{"arch": "unet", "model": "segmentation model", "dataset": "flat shapes of many kinds, plain or patterned, on busy backdrops", "train_examples": 48750, "image_size": 48, "crop_scale_min": 1, "horizontal_flip": false, "translate": 0.06, "color_jitter": 0.1, "num_classes": 21, "norm": "batchnorm", "activation": "relu", "padding_mode": "reflect", "pixel_unshuffle": 2, "widths": [96, 96, 192], "blocks_per_level": 3, "block": "plain", "attention": false, "upsampling": "transposed_conv", "init": "torch_default", "optimizer": "adamw", "lr": 0.0014, "beta1": 0.9, "beta2": 0.999, "eps": 1e-10, "grad_clip": 0.5, "adaptive_grad_clip": 0.1, "steps": 20200, "batch_size": 128, "epochs": 53.0, "lr_schedule": "step", "warmup_steps": 400, "weight_decay": 0.05}
Rows from block 6 of a small segmentation model, named by matrix and row number. Each number is 128 + 24 x the weight over its row's rms, rounded and kept within 0 to 255. All counts start at 0. Numbers have three digits each.
After each channel's rows are labels from the 100 images, of 14976, where the channel reaches its highest value: "responds to" is what is common among them. Only what is clearly more common there than usual is listed. The data: flat shapes of many kinds, plain or patterned, on busy backdrops. In brackets: how many of the 100.
# conv: 3x3 conv (model.mid.0.conv.weight, 192x192x3x3, each kernel summed), inputs 156-191

conv.122:138120132169126114130128067118138114160150140129111120154080107125150153109127161143127149154121113141098086
responds to: flower (36)

conv.179:131146117174135139157103114130139162134110132123142115151088131103136128107155175157067154136134152098135119
responds to: count: two (44)

conv.71:118139132134137124122120128072130123102149114136120120150147108094142143105121109104114124133141126104040178
responds to: count: five (41); star (38)

conv.189:142112112133144101130086142070161113144145147150111156147099109142170148107100100146084137150105112106092149
responds to: triangle (37)

conv.92:156109109118130105124088153090154117141148156159104158159088106137167167113095144147094156150086109100117140
responds to: triangle (34)

conv.11:120131094151145155153134092095113141116136117136134134171120128129138113137147136136160125156126128167071126
responds to: largest shape: triangle (25)

conv.141:125123114076114135129180124168101137140148145136140132136132149159103148186121106146215149135118126182126096
responds to: count: one (46)

conv.113:107141104155179141144128101079105116087159114062122139135149107118117125140129143108142121144153124138075116
responds to: ellipse (31)

conv.16:152120108155150121153105109088151130151156148128114147172075101132162140110113143150085159172104113109101105
responds to: triangle (33)

conv.126:147116092140147128145098100077154124146165131121112156159093095134167143116110186128125145164102113112090124
responds to: triangle (35)

conv.70:137124142152128102116120126104164118166147159167112108154090124120147166129115108147096154148116114103068116
responds to: triangle (32)

conv.7:133129109167116117109109098071157117142159143115118111185094101116139141118128188118126153159139118144060118
responds to: flower (33)

conv.159:116141132143140127141130116084108126107139111129125136127144127106140141116128108111108110121128127130056161
responds to: count: five (54)

conv.124:142116123107097137136164104153103124147155136136136170106117143169130140141119165146149120144098110166185072
responds to: count: one (43)

conv.52:117148185175122119135162068139085141128106121110137101130122150099116121110161124150097121101145140150102114
responds to: hexagon (31); largest shape: hexagon (30)

conv.23:123138127120152128155140152121096123102124104110126161080157123128126113121116093121072101099119133112148133
responds to: ring (33)

conv.74:098174123130134164146132145138124187123111096138172137105131173122110128141158112128089114107132181114153126
responds to: count: two (45); circle (37); largest shape: circle (34)

conv.19:148105121131154114086115145145175108124115159141116124163119108106122131117114109137110168170127102019128130
responds to: triangle (43)

conv.15:166107112165163119197098119131119122126125146122104138150106096120161123099111120166091157152105109122112121
responds to: count: one (41)

conv.96:134102131099112108077109163145158110161131154159115110136120121147128162135108112134144145132126121131194134
responds to: count: one (53)

conv.134:115157160145120139119133135138121160125090095161146108118136145098129099095159097117070107101141173085110165
responds to: count: two (49); star (34)

conv.20:112159094168168141153095138084157152119144113129132136157116120117134145133136088125091142154148153121086132
responds to: count: five (38); star (33)

conv.101:141120126154128120104113129132154124122129149123114081168115109094129138133122159141131170148135125103106131
responds to: count: one (45)

conv.142:112157126109135149142139131098112154134145091129152166097134156138132126128143105116111088116120149130105148
responds to: frame (31)

conv.1:136120111158150115133098104068152118144150144128118143162077112132164132104117133140099135160110112101077125
responds to: triangle (33)

conv.24:141102109103118107074089154113184105155139159142114127160098111145140141122107165123143150154120099098145138
responds to: count: one (51)

conv.178:159105130148119109122124111134139113134143171143101128157092099115150145112104163161105182152096099097121113
responds to: count: one (47)

conv.0:120139087122135150122083158103172162135146134139146137156113139133144151162120133153124153150105154122090162
responds to: star (34)

conv.40:113139174132132119147130121116103133109113115130127098125141136084127134120131109119105124096144140106113162
responds to: star (54); triangle (33); largest shape: star (27)